Rows from block 5 of a small CTC image transcriber, named by matrix and row number. Rows with one number belong to one neuron. Each number is 200 + 40 x the weight over its row's rms, rounded and kept within 0 to 999. All counts start at 0. After the name is the row's rms in percent of the matrix's.
Before each neuron's rows are labels from the 100 images, of 14848, where the neuron reaches its highest value: "strongest on" is what is common among them. Only what is clearly more common there than usual is listed. The data: analogue clock faces.
# fc1: MLP up (model.blocks.5.mlp.fc1.weight, 768x192), inputs 0-47
# fc2: MLP down (model.blocks.5.mlp.fc2.weight, 192x768, transposed), outputs 0-47

strongest on: minute hand past 8; minutes: 40 to 44; minute hand past 7; minutes: 35 to 39
fc1.123,113,158,246,201,211,192,222,165,238,216,289,209,183,232,233,195,232,198,154,258,169,234,203,206,242,208,132,213,155,222,258,162,151,203,178,208,169,193,166,223,230,148,239,193,201,157,221,170,200
fc2.123,102,192,214,222,173,141,238,198,194,154,76,187,229,180,198,210,150,78,151,187,188,205,202,194,190,172,76,198,198,82,134,181,221,178,194,240,199,211,222,197,193,210,176,180,220,269,173,219,187

strongest on: minute hand past 11; minutes: 55 to 59; hour 7
fc1.289,098,229,160,212,264,133,136,232,254,91,221,203,184,169,222,241,189,305,232,215,163,257,189,203,202,226,171,203,192,259,210,257,188,201,265,237,209,137,140,253,220,232,285,203,161,154,163,185,162
fc2.289,085,174,204,199,147,199,247,204,176,234,204,228,173,236,193,86,225,226,226,209,252,169,219,206,210,185,131,153,203,198,169,199,193,214,210,181,234,206,222,144,173,179,105,218,221,208,211,183,219

strongest on: minute hand past 11; minutes: 55 to 59
fc1.188,110,157,166,161,190,187,227,211,286,193,227,211,198,235,245,247,172,237,208,271,286,209,213,219,174,199,220,167,149,199,216,280,206,205,176,200,205,266,176,220,193,216,286,171,162,211,156,226,161
fc2.188,105,206,171,171,208,161,177,189,191,200,216,114,142,219,207,186,157,282,186,208,234,215,228,182,205,207,235,192,221,268,245,245,246,187,198,199,190,173,211,234,191,194,231,221,177,179,248,181,160

strongest on: minute hand past 11; minutes: 55 to 59; minute hand past 7; minutes: 35 to 39
fc1.83,099,179,181,182,175,227,240,207,214,198,173,244,240,193,179,266,155,258,241,242,161,206,188,153,242,123,242,134,243,111,185,180,123,234,180,149,247,165,278,226,192,231,234,198,227,255,196,257,196
fc2.83,107,179,215,250,185,99,251,231,235,96,240,141,207,152,196,212,217,135,214,186,133,208,197,228,198,259,158,224,207,195,166,247,175,192,155,191,188,197,125,208,200,132,210,234,154,259,168,214,178

strongest on: minute hand past 3; minutes: 15 to 19
fc1.649,106,166,192,165,220,126,236,135,197,159,289,145,190,166,187,163,258,145,173,162,248,176,225,151,213,165,262,135,204,271,172,178,203,220,232,216,234,150,186,157,157,233,197,212,229,268,178,185,181
fc2.649,080,197,221,182,210,210,176,191,217,144,144,218,147,208,193,237,125,269,216,209,214,208,214,283,201,226,239,235,192,100,229,188,163,188,225,258,190,251,194,172,212,213,227,177,231,168,87,199,189

strongest on: minute hand past 4; minutes: 20 to 24
fc1.723,096,177,221,174,183,179,219,162,218,225,241,186,193,213,244,162,209,265,158,199,178,237,218,219,205,254,168,182,138,184,214,169,197,224,164,125,200,120,205,205,201,189,218,156,162,189,214,230,168
fc2.723,084,218,167,225,204,216,163,216,186,130,166,186,264,209,217,214,165,213,240,175,158,218,201,126,209,159,136,233,219,238,190,186,167,213,149,209,210,210,169,225,215,182,193,220,156,207,99,212,218

strongest on: minute hand past 4; minutes: 20 to 24; hour 8
fc1.480,087,263,215,235,191,138,252,196,197,192,190,280,204,274,249,153,149,176,216,240,187,263,193,164,230,215,268,254,211,157,234,299,179,226,164,222,217,238,246,169,156,255,218,135,211,174,216,214,166
fc2.480,045,198,196,207,168,160,190,179,185,264,203,163,208,183,189,169,166,113,162,197,227,188,197,282,208,215,241,190,217,212,180,154,235,210,194,237,194,198,211,200,206,188,176,190,198,388,205,195,173

strongest on: minute hand past 7; minutes: 35 to 39
fc1.307,116,155,228,157,224,212,192,194,192,212,169,267,243,174,209,228,146,240,118,143,201,197,174,178,218,182,159,189,194,118,238,195,173,226,235,232,172,207,142,248,208,219,175,156,181,227,187,184,223
fc2.307,141,161,193,255,177,118,269,225,159,146,191,137,140,201,199,153,262,129,198,222,272,209,227,166,190,212,239,212,191,220,265,193,187,218,191,160,242,207,242,145,191,189,215,198,267,165,178,169,186

strongest on: minute hand past 2; minutes: 10 to 14; minute hand past 8; minutes: 40 to 44
fc1.38,101,157,224,233,247,157,258,277,237,147,228,186,246,240,191,273,133,207,177,197,228,247,187,122,224,196,185,179,175,171,227,190,230,234,227,174,249,192,163,248,200,235,244,162,239,253,236,241,250
fc2.38,092,200,181,228,189,133,143,207,203,123,121,174,183,213,196,179,236,246,233,197,215,207,197,183,179,190,108,185,185,202,241,192,255,212,169,258,199,213,245,182,178,213,177,207,204,103,193,196,186

strongest on: minute hand past 1; minutes: 5 to 9
fc1.612,087,139,263,172,251,189,192,196,187,278,225,289,255,225,163,208,136,155,189,215,253,211,198,122,207,181,210,246,188,134,180,236,218,267,245,182,222,226,128,196,153,187,192,229,152,226,241,158,147
fc2.612,061,209,201,192,183,208,170,192,217,135,199,138,136,204,185,186,231,240,257,201,220,178,203,356,194,201,231,204,172,219,161,174,184,199,203,259,217,188,241,187,196,262,206,164,223,154,239,194,199

strongest on: minute hand past 11; minutes: 55 to 59; hour 10
fc1.292,100,135,207,158,247,234,151,244,263,165,236,227,174,164,183,190,163,221,169,149,157,204,239,225,188,191,151,216,216,141,244,261,169,233,199,195,208,153,136,202,223,204,273,212,268,234,154,266,271
fc2.292,085,176,162,206,172,182,176,193,151,78,192,133,275,202,230,125,191,135,193,218,194,196,177,36,198,211,230,182,203,222,145,181,206,237,222,201,209,217,217,219,179,168,141,211,200,208,236,181,218

strongest on: minute hand past 6; minutes: 30 to 34; minute hand past 12; minutes: 0 to 4
fc1.531,112,164,217,183,225,247,228,223,230,277,128,262,182,226,223,232,192,163,165,186,179,252,160,177,160,197,203,153,211,149,189,247,207,187,193,164,192,239,151,170,181,204,206,146,201,237,191,277,191
fc2.531,160,206,221,249,197,282,186,186,186,188,205,221,142,199,172,255,145,229,235,233,232,191,227,224,196,240,190,237,205,180,139,225,118,232,205,116,232,192,216,234,202,125,223,248,180,225,153,197,210

strongest on: minute hand past 1; minutes: 5 to 9; hour 8; minute hand past 12
fc1.620,124,147,184,217,280,237,201,286,244,236,250,155,247,229,177,253,198,145,294,196,235,260,260,219,250,158,192,269,196,183,226,234,154,202,232,178,193,216,171,213,246,167,209,171,230,197,225,180,262
fc2.620,145,180,236,180,231,122,134,226,214,135,251,209,226,203,199,253,120,90,214,228,162,227,198,174,185,182,205,245,209,183,132,131,217,208,118,137,203,222,213,203,193,203,227,203,176,187,178,223,171

strongest on: hour 6; minute hand past 4; minutes: 20 to 24
fc1.498,097,226,263,213,215,144,207,208,265,253,181,189,244,281,169,246,171,231,138,220,197,258,204,214,197,163,138,164,242,124,193,198,142,157,169,155,192,176,192,238,264,174,223,219,234,198,220,231,277
fc2.498,056,209,186,181,191,236,193,205,174,243,174,296,164,179,190,195,245,162,177,185,191,196,200,115,195,185,175,178,219,236,145,186,227,209,143,232,182,195,236,196,176,177,202,206,151,205,288,188,205

strongest on: minute hand past 5; minutes: 25 to 29; hour 7
fc1.765,110,153,219,231,234,250,193,250,149,255,191,203,209,151,236,203,208,171,171,207,95,265,209,142,237,234,235,193,172,127,165,186,202,156,163,221,176,131,209,252,175,202,177,160,199,200,177,195,184
fc2.765,114,187,263,244,220,182,182,185,217,252,217,269,189,206,187,299,158,210,139,215,193,200,244,240,201,277,96,249,173,176,167,258,238,211,167,137,194,205,233,238,259,184,211,234,179,262,30,194,181

strongest on: minute hand past 10; minutes: 50 to 54; minute hand past 12; minutes: 0 to 4
fc1.126,086,234,118,157,219,127,185,243,291,235,184,156,236,187,211,227,175,244,153,154,184,177,188,111,220,220,166,172,200,115,232,228,171,168,260,259,161,215,147,170,259,251,263,192,229,283,221,194,264
fc2.126,041,251,211,196,177,172,197,219,202,153,220,183,188,197,183,141,198,142,234,192,167,206,199,168,195,184,189,204,232,238,180,169,205,210,113,201,211,188,271,190,171,183,211,205,219,124,181,191,174

strongest on: minute hand past 5; minutes: 25 to 29; minute hand past 6; minutes: 30 to 34
fc1.255,084,222,204,207,174,267,180,258,291,225,239,207,228,161,247,216,118,180,197,208,129,189,240,241,211,185,196,147,194,209,186,185,157,218,160,248,147,220,218,245,212,228,191,193,248,197,116,241,192
fc2.255,045,219,182,185,159,232,204,177,197,224,242,249,189,202,186,218,231,197,147,175,173,197,227,191,203,210,196,201,214,200,228,234,196,218,189,176,198,198,177,226,232,143,154,201,154,266,171,186,128

strongest on: minute hand past 10; minutes: 50 to 54
fc1.753,109,192,247,225,271,278,248,167,294,245,212,192,176,236,206,174,249,279,169,235,245,244,170,206,235,258,270,230,218,185,214,229,116,199,186,215,165,207,220,178,168,205,281,195,211,269,144,180,170
fc2.753,121,156,169,179,190,232,182,223,128,200,206,186,144,204,194,145,197,229,200,210,153,187,213,143,181,175,179,177,211,245,233,199,179,201,171,219,194,172,234,184,157,146,225,211,198,97,224,151,193

strongest on: minute hand past 11; minutes: 55 to 59; hour 3
fc1.711,090,170,214,232,148,241,275,249,281,144,127,129,218,263,178,214,155,147,116,211,188,270,151,194,159,139,190,186,158,109,169,185,164,229,153,125,157,231,107,179,194,211,219,142,165,211,183,178,260
fc2.711,054,193,200,207,214,228,191,207,222,233,224,167,201,223,189,191,153,241,158,212,203,195,216,127,215,196,156,212,211,227,204,249,230,191,144,78,222,196,260,213,197,194,171,182,191,142,125,192,183

strongest on: minute hand past 10; minutes: 50 to 54; minute hand past 4; minutes: 20 to 24
fc1.56,088,264,206,167,204,139,267,179,194,104,224,134,234,166,185,246,165,259,170,141,155,198,242,206,171,188,222,183,173,249,231,273,242,222,233,221,203,151,196,182,194,223,207,195,241,246,256,143,219
fc2.56,092,159,142,160,169,235,184,191,209,295,225,260,190,199,213,125,162,130,219,258,189,217,145,118,222,202,194,212,168,142,210,220,200,196,183,156,188,231,223,195,182,208,216,178,208,157,116,183,211

strongest on: minute hand past 5; minutes: 25 to 29
fc1.442,091,214,156,246,179,212,189,158,244,227,187,306,266,237,164,222,181,183,175,255,185,207,191,138,171,255,113,165,193,169,157,263,254,196,173,209,191,210,142,273,160,169,194,272,126,195,246,152,134
fc2.442,066,223,224,187,223,139,203,215,193,182,197,102,174,207,188,220,332,163,197,188,112,170,196,314,190,179,261,226,193,215,174,184,209,197,210,191,203,207,233,205,183,210,144,125,268,244,184,207,186

strongest on: minute hand past 2; minutes: 10 to 14
fc1.452,112,202,179,170,185,228,205,230,209,230,67,200,220,177,158,232,213,276,243,188,173,256,221,242,146,215,263,156,260,112,200,208,231,177,181,230,173,193,183,249,182,249,180,184,209,235,205,180,193
fc2.452,140,204,158,192,198,225,173,217,230,224,300,283,148,224,179,131,172,141,165,208,187,234,187,213,233,202,258,152,205,200,189,229,138,207,235,233,201,154,164,215,171,164,281,218,124,35,203,197,214

strongest on: minute hand past 9; minutes: 45 to 49
fc1.362,097,188,202,236,275,231,183,209,180,183,152,188,208,224,189,149,250,250,207,262,291,191,137,228,239,179,170,198,156,197,236,176,205,252,181,187,185,185,243,241,145,249,164,180,138,237,245,248,162
fc2.362,052,211,196,189,181,236,199,181,205,268,170,188,161,204,191,222,184,204,218,198,213,196,204,113,193,211,201,171,220,223,231,248,223,186,185,149,218,184,224,183,187,197,223,188,211,121,53,212,201

strongest on: minute hand past 2; minutes: 10 to 14
fc1.176,113,144,233,283,163,185,256,198,180,197,162,248,255,218,195,256,124,133,181,261,182,263,273,220,249,221,105,201,211,113,156,213,201,215,232,226,262,237,257,218,185,179,164,177,219,249,215,213,237
fc2.176,151,219,240,202,186,189,236,207,177,190,195,138,176,182,187,155,230,219,196,204,214,174,194,227,226,196,142,226,167,182,173,190,201,164,188,245,185,267,260,181,216,244,229,203,164,195,169,202,207

strongest on: minute hand past 7; minutes: 35 to 39; hour 1
fc1.414,097,153,182,225,157,222,237,191,247,155,145,273,303,213,216,239,156,144,134,201,171,206,236,213,122,174,248,155,169,227,238,206,220,191,241,176,198,169,246,183,233,142,158,230,189,219,163,213,271
fc2.414,073,196,196,247,172,192,213,181,186,285,197,227,92,195,206,219,275,132,210,177,179,240,143,262,222,191,152,185,192,182,179,144,160,154,112,186,197,210,117,187,179,219,196,161,191,224,187,198,208

strongest on: minute hand past 8; minute hand past 2; minutes: 40 to 44; minutes: 10 to 14
fc1.708,099,210,202,215,192,141,196,198,168,131,140,255,249,253,191,175,236,105,224,198,237,253,195,175,229,279,233,185,176,144,221,174,259,186,199,193,198,172,165,252,175,237,143,196,214,275,269,238,235
fc2.708,050,192,188,177,190,200,239,203,206,227,245,173,213,204,194,218,226,279,206,198,206,196,200,292,188,175,0,188,212,203,224,187,232,190,187,277,214,182,202,193,183,214,197,195,208,219,148,202,227

strongest on: minute hand past 4; minutes: 20 to 24; minute hand past 10; minutes: 50 to 54
fc1.187,101,102,196,164,186,146,249,190,236,181,226,212,250,225,254,159,161,183,224,200,158,188,248,264,207,248,256,165,243,190,175,195,196,201,235,246,257,181,208,207,214,213,252,186,170,221,189,214,209
fc2.187,095,217,163,185,231,269,216,202,157,277,228,254,168,203,199,198,205,272,210,244,199,198,174,147,196,144,217,190,189,195,231,190,180,188,166,137,175,196,225,185,163,181,235,183,207,124,165,206,209

strongest on: minute hand past 6; minutes: 30 to 34; hour 3
fc1.432,108,158,201,189,215,221,170,185,228,175,167,204,166,184,192,271,272,214,218,229,282,213,223,166,150,154,224,177,210,206,181,195,186,148,186,250,162,197,208,267,220,169,276,167,202,247,195,274,202
fc2.432,121,227,166,214,167,290,205,177,168,166,198,123,157,201,212,259,261,195,182,205,208,207,181,267,197,184,165,175,190,181,133,166,156,170,181,226,189,225,217,203,153,190,168,186,158,190,236,196,184

strongest on: minute hand past 7; minutes: 35 to 39; minute hand past 6; minutes: 30 to 34
fc1.113,102,179,209,168,207,219,182,175,197,165,238,244,207,146,231,151,145,213,150,236,159,219,190,124,174,209,251,169,164,171,192,195,214,155,183,190,204,211,221,186,234,180,227,177,245,184,193,165,183
fc2.113,064,222,214,253,183,130,217,198,192,276,219,170,153,184,185,210,283,113,221,198,183,197,209,321,186,206,167,195,217,217,222,174,244,195,176,216,178,171,186,200,203,179,206,206,202,195,83,200,154

strongest on: minute hand past 4; minutes: 20 to 24
fc1.630,094,92,182,251,249,157,199,222,206,244,236,169,239,245,181,201,227,240,219,177,242,237,160,259,205,167,229,256,173,227,192,215,109,225,196,245,179,183,148,176,266,236,201,254,199,243,251,176,166
fc2.630,078,151,99,179,173,184,187,180,162,266,181,216,186,233,241,158,171,203,169,180,171,175,153,161,190,167,155,150,183,220,220,177,162,144,161,178,221,220,182,207,161,248,166,163,232,146,103,167,203

strongest on: minute hand past 10; minutes: 50 to 54; minute hand past 8; minutes: 40 to 44
fc1.633,111,253,172,201,280,271,190,231,215,153,209,137,235,176,212,216,256,288,226,217,245,198,158,174,259,177,217,158,198,237,223,271,155,176,123,132,187,203,173,199,218,196,214,161,227,215,197,239,185
fc2.633,163,252,239,204,184,228,240,209,125,169,203,197,155,279,205,185,222,241,214,235,204,210,221,184,169,195,135,179,186,261,257,222,222,233,182,246,219,158,248,211,225,206,203,190,142,234,188,175,204

strongest on: minute hand past 10; minutes: 50 to 54; minute hand past 4; minutes: 20 to 24
fc1.525,102,197,219,204,208,257,190,181,259,219,251,214,197,201,207,169,157,183,160,223,183,257,213,189,221,171,162,233,163,171,241,180,166,120,178,234,261,215,178,197,141,273,262,237,223,201,169,251,247
fc2.525,098,197,156,172,212,220,207,221,174,231,175,160,178,236,213,142,230,113,222,183,147,172,185,157,183,171,142,167,215,186,183,201,203,182,157,267,172,185,195,209,178,228,125,141,216,148,154,132,148

strongest on: minute hand past 8; minutes: 40 to 44
fc1.252,101,101,195,148,235,193,143,216,266,185,237,218,200,169,196,280,148,282,240,194,269,173,201,160,260,203,157,204,233,229,275,222,156,233,197,174,215,186,217,184,215,208,241,180,215,189,169,245,185
fc2.252,151,207,177,175,154,156,232,196,127,167,196,147,218,236,233,130,175,214,211,189,201,205,230,205,187,175,183,139,197,233,231,214,281,214,216,195,237,184,211,151,219,151,126,245,161,221,221,181,228

strongest on: minute hand past 7; minutes: 35 to 39; minute hand past 12; minutes: 0 to 4
fc1.661,114,201,199,235,213,207,217,171,217,197,285,200,201,198,231,141,218,223,136,216,176,219,206,192,195,202,108,207,207,248,242,198,228,234,247,191,149,157,256,228,200,189,246,184,190,181,230,226,225
fc2.661,145,238,230,274,201,132,249,208,211,281,172,274,228,161,207,127,232,118,192,211,217,186,155,189,193,222,191,217,209,84,148,205,224,209,254,141,219,168,167,202,213,163,103,199,184,259,148,216,183

strongest on: minute hand past 3; minutes: 15 to 19; minute hand past 9; minutes: 45 to 49
fc1.522,107,170,154,216,209,162,143,235,194,242,151,217,240,239,242,282,203,254,205,152,142,255,236,241,213,220,213,204,232,174,276,211,198,192,275,158,221,221,199,251,234,254,190,191,203,154,180,232,176
fc2.522,126,177,162,223,217,141,213,187,218,159,287,218,139,178,190,126,110,246,222,205,217,192,206,201,225,222,263,185,208,203,245,215,197,219,164,83,223,165,191,190,185,148,228,216,215,161,142,185,195

strongest on: minute hand past 6; minutes: 30 to 34
fc1.154,103,140,188,235,194,199,163,239,147,244,148,243,225,246,199,242,253,253,244,174,178,195,210,239,255,228,195,254,182,163,219,236,269,147,238,146,201,210,197,215,191,208,221,204,191,216,206,285,210
fc2.154,099,217,186,181,187,268,204,199,184,161,185,170,129,202,203,248,245,263,202,240,221,184,207,198,206,174,267,156,211,178,254,225,148,210,118,161,170,205,194,196,185,129,189,173,174,156,259,161,195

strongest on: minute hand past 5; minutes: 25 to 29; hour 10; hour 11
fc1.162,099,171,238,264,201,242,196,229,194,212,216,133,163,220,236,275,161,192,186,254,209,178,248,271,241,242,218,153,202,173,168,278,156,123,238,155,225,197,152,260,210,204,162,181,170,223,174,188,258
fc2.162,092,87,188,171,234,251,157,206,188,194,254,222,204,214,179,199,179,205,223,207,251,205,212,193,168,178,169,245,205,203,255,259,217,186,243,231,206,211,235,211,206,163,204,178,155,167,194,202,169

strongest on: minute hand past 2; minutes: 10 to 14
fc1.64,094,241,148,243,229,123,167,270,164,242,180,224,283,260,210,278,189,243,183,221,179,243,228,249,178,209,134,212,210,148,258,244,219,214,214,218,260,273,144,197,236,230,224,213,155,221,171,187,192
fc2.64,111,208,158,147,219,127,141,203,184,242,221,220,192,172,202,154,149,246,250,184,117,138,163,117,185,156,201,184,245,257,217,198,268,249,146,114,207,194,229,148,101,132,181,199,242,147,257,210,207

strongest on: minute hand past 5; minutes: 25 to 29
fc1.548,094,176,231,260,179,225,176,218,143,170,292,193,220,224,196,201,243,201,217,258,126,236,202,239,241,260,229,252,148,196,128,180,181,221,128,171,164,162,211,246,227,235,214,209,178,174,206,198,109
fc2.548,078,208,234,209,225,147,183,176,180,192,220,152,176,183,188,207,174,208,157,187,204,212,219,187,180,211,176,174,221,235,162,227,222,244,181,169,196,203,216,222,193,109,174,196,173,253,208,207,201

strongest on: minute hand past 6; minutes: 30 to 34
fc1.62,093,149,254,223,234,184,243,176,236,151,212,222,210,221,225,167,167,171,160,266,285,193,230,191,250,197,164,172,143,204,229,254,106,231,233,267,197,128,207,251,190,160,182,174,218,215,219,172,198
fc2.62,082,171,190,219,188,100,172,194,193,222,185,161,160,187,182,210,145,139,202,198,230,238,211,199,181,245,295,201,214,168,129,128,176,210,172,267,184,216,177,181,201,182,213,209,175,182,188,219,219

strongest on: minute hand past 3; minutes: 15 to 19; hour 10
fc1.248,098,165,173,236,225,269,169,216,285,166,138,203,196,181,251,211,118,220,158,169,190,193,206,226,208,192,182,191,137,132,216,275,202,242,172,163,261,170,142,264,136,232,271,178,234,289,223,166,195
fc2.248,063,171,150,185,180,187,197,216,182,139,196,143,232,245,215,145,247,118,180,204,177,200,197,58,205,210,161,192,199,203,109,264,206,203,264,228,217,222,232,191,183,215,155,202,225,167,208,192,227

strongest on: minute hand past 3; minutes: 15 to 19
fc1.159,087,177,182,248,222,197,136,259,204,157,229,213,210,175,171,138,188,193,177,234,236,219,148,214,244,240,216,265,189,189,256,182,173,144,248,236,213,139,136,253,202,173,203,189,255,205,184,261,240
fc2.159,058,208,190,218,189,200,222,166,216,212,230,187,171,178,184,225,144,247,197,184,231,202,215,188,205,199,260,158,213,211,262,184,213,202,196,367,205,177,192,219,184,195,232,239,172,100,146,184,167

strongest on: minute hand past 2; minutes: 10 to 14; minute hand past 8; minutes: 40 to 44
fc1.589,088,166,180,267,236,230,259,174,173,254,204,201,186,151,160,184,230,154,152,239,252,207,232,239,210,181,182,135,206,137,151,164,161,274,276,210,126,195,196,222,212,134,147,188,174,203,200,197,170
fc2.589,044,231,185,186,189,215,161,187,193,117,220,223,215,213,209,290,165,316,288,200,179,213,172,249,213,195,281,221,180,227,256,202,210,200,224,160,216,208,295,197,188,286,246,163,214,124,305,188,172

strongest on: minute hand past 3; minutes: 15 to 19
fc1.645,101,226,196,203,174,187,254,229,216,181,135,313,251,155,251,235,214,250,211,226,168,238,227,210,149,139,219,225,232,104,251,237,177,211,210,200,206,208,177,246,179,233,163,136,180,296,171,265,221
fc2.645,081,206,221,218,213,258,234,206,194,61,170,63,186,196,200,189,287,193,213,187,251,186,205,198,186,219,176,167,186,182,216,242,166,225,239,169,183,189,179,185,215,158,193,229,193,243,164,208,229

strongest on: minute hand past 10; minutes: 50 to 54
fc1.510,100,232,251,266,184,251,263,237,232,211,235,220,227,247,190,190,237,245,155,211,176,220,213,238,173,204,166,222,254,190,217,248,160,164,157,221,222,186,231,242,175,188,165,269,263,176,198,186,225
fc2.510,059,230,192,184,189,183,247,190,211,160,184,99,144,176,196,170,204,100,199,195,205,215,140,76,188,195,116,176,180,182,215,184,198,180,217,211,170,163,162,184,193,188,211,164,203,178,166,218,206

strongest on: minute hand past 11; minutes: 55 to 59
fc1.453,105,221,127,186,234,177,164,261,207,181,209,134,246,171,258,192,147,244,151,190,222,203,213,218,189,222,177,172,167,243,192,304,186,249,248,193,217,193,187,214,164,201,255,261,186,138,167,184,171
fc2.453,097,181,207,215,191,196,150,192,175,207,192,274,183,212,195,177,115,163,191,227,198,198,208,105,183,247,244,205,216,173,167,216,186,212,194,245,186,187,206,205,184,176,226,198,138,142,44,194,172

strongest on: minute hand past 3; minutes: 15 to 19; hour 8
fc1.57,121,213,166,154,196,226,201,265,273,182,224,185,311,170,234,203,151,179,158,171,197,298,221,227,233,150,192,197,201,225,208,233,162,167,131,266,271,248,183,190,201,174,259,175,232,211,240,217,259
fc2.57,165,185,171,216,139,71,192,165,200,269,156,302,152,197,202,228,246,118,179,216,195,248,199,147,202,191,230,144,186,168,151,132,243,208,138,195,148,187,237,231,156,260,223,169,182,183,167,233,127

strongest on: minute hand past 4; minutes: 20 to 24
fc1.396,103,217,198,193,203,108,215,178,241,144,224,190,186,229,213,162,156,152,207,248,155,203,167,202,248,169,214,188,183,251,202,243,242,156,149,225,205,162,251,175,187,270,245,267,197,165,258,173,229
fc2.396,130,197,212,183,176,180,203,196,187,326,183,203,210,189,195,213,252,208,189,184,164,150,224,212,196,190,221,229,251,216,227,183,232,171,186,107,220,220,196,214,231,151,149,207,212,302,243,193,166

strongest on: minute hand past 9; minutes: 45 to 49; hour 11
fc1.198,102,158,171,214,235,170,164,218,178,201,152,149,191,230,276,204,209,252,169,225,198,249,148,230,245,186,163,238,164,176,253,247,178,197,249,175,214,178,156,218,155,242,195,208,253,229,158,242,264
fc2.198,106,138,177,194,187,237,171,191,158,213,150,235,207,220,221,135,213,203,229,174,214,203,208,63,177,205,170,157,205,229,229,261,247,254,234,199,230,201,222,178,190,233,180,209,198,159,144,177,213

strongest on: hour 6
fc1.345,087,202,267,158,236,161,178,243,160,144,126,162,255,204,215,199,255,198,255,168,216,223,263,256,148,215,249,171,189,111,205,280,182,145,209,135,222,224,198,256,244,165,179,223,247,199,182,269,251
fc2.345,047,186,186,213,178,210,194,162,176,181,206,170,75,214,199,223,214,179,245,198,175,198,160,240,213,226,231,184,179,195,156,136,185,192,189,268,197,214,207,172,217,262,204,167,165,239,134,189,192

strongest on: minute hand past 3; minutes: 15 to 19
fc1.438,101,176,163,210,207,142,150,238,225,190,203,202,250,161,189,222,218,165,156,239,129,226,142,192,190,195,206,205,165,271,117,251,168,250,98,163,188,192,208,202,266,204,247,261,163,235,253,239,215
fc2.438,093,170,201,176,147,209,160,178,205,243,218,301,175,201,196,140,239,211,205,155,195,196,205,166,183,234,240,202,188,208,219,231,183,236,175,241,192,203,225,220,189,194,181,206,179,219,218,195,194

strongest on: minute hand past 12; minutes: 0 to 4
fc1.170,099,181,263,199,214,167,221,208,238,170,164,252,177,240,210,273,248,198,307,206,242,201,238,240,178,197,201,135,138,121,193,240,165,201,216,188,215,224,189,224,164,197,179,142,207,286,152,253,245
fc2.170,114,169,237,163,206,140,195,249,175,66,255,136,205,220,210,148,188,133,211,183,166,213,193,126,165,162,144,224,228,249,181,232,202,195,171,196,194,219,141,185,166,150,204,188,159,187,250,164,199

strongest on: minute hand past 8; minutes: 40 to 44
fc1.528,093,202,138,218,135,179,183,207,262,219,258,218,168,190,241,233,181,262,261,184,191,213,169,157,195,146,221,149,241,225,248,252,206,205,189,190,239,231,175,193,180,212,232,255,190,253,210,232,205
fc2.528,050,217,208,189,175,173,240,184,168,182,217,196,178,220,209,112,175,185,261,204,176,191,191,137,206,195,121,235,203,207,165,188,216,197,205,245,205,165,153,183,195,190,157,232,172,243,273,180,214

strongest on: minute hand past 2; minutes: 10 to 14
fc1.81,096,162,235,223,159,197,254,190,237,143,236,196,251,232,186,181,217,132,200,224,202,196,211,178,182,167,140,207,246,230,207,158,235,254,212,229,252,199,255,227,198,205,156,217,231,236,151,180,223
fc2.81,067,208,169,203,166,270,161,179,207,220,125,241,226,192,195,221,170,167,225,211,165,205,186,287,228,182,242,174,210,162,129,179,154,190,176,320,185,204,177,192,176,194,185,167,153,196,326,203,191

strongest on: minute hand past 8; minutes: 40 to 44
fc1.575,094,232,178,221,194,164,260,248,205,248,248,220,238,149,192,238,178,211,219,245,122,156,180,207,164,151,269,201,220,270,145,291,175,267,213,186,259,238,200,240,183,157,216,149,199,258,234,206,193
fc2.575,054,183,190,188,173,192,146,185,197,163,197,210,149,199,185,171,205,110,190,191,179,194,182,166,174,202,257,215,193,212,195,132,212,205,208,220,198,189,245,196,203,198,216,199,197,78,190,168,149

strongest on: minute hand past 11; minutes: 55 to 59; minute hand past 4; minutes: 20 to 24
fc1.640,102,169,245,190,187,122,192,193,264,191,207,242,241,153,203,243,142,299,189,186,124,221,263,201,187,188,227,214,252,204,169,222,128,202,180,228,189,178,174,264,233,241,228,247,179,155,165,275,244
fc2.640,101,251,190,155,159,175,240,214,133,248,168,172,202,227,235,141,259,221,200,195,200,163,208,164,196,193,60,137,202,245,250,253,174,215,218,250,180,222,188,193,158,168,116,204,186,307,231,184,247

strongest on: minute hand past 8; minutes: 40 to 44
fc1.105,116,182,218,147,140,200,205,250,216,212,260,205,207,233,191,228,248,321,217,236,213,248,197,170,232,167,225,246,201,181,264,218,163,201,144,184,212,241,178,228,201,173,278,166,154,190,248,266,194
fc2.105,179,232,154,140,182,195,183,176,186,176,194,158,173,224,257,112,180,215,224,178,112,204,172,157,197,190,206,213,172,255,220,177,204,173,199,122,242,148,191,160,163,175,141,227,249,141,242,204,242

strongest on: hour 6
fc1.742,101,150,247,183,280,263,189,189,277,275,249,202,194,130,246,156,190,179,213,236,146,175,175,154,222,203,216,246,241,186,156,201,179,246,203,169,182,250,231,224,238,177,169,245,177,285,267,198,195
fc2.742,075,239,198,226,200,184,218,194,189,123,198,272,214,220,191,214,236,226,207,183,202,213,185,200,200,184,242,213,194,155,191,183,180,233,183,239,200,198,200,172,219,177,214,206,169,149,263,218,205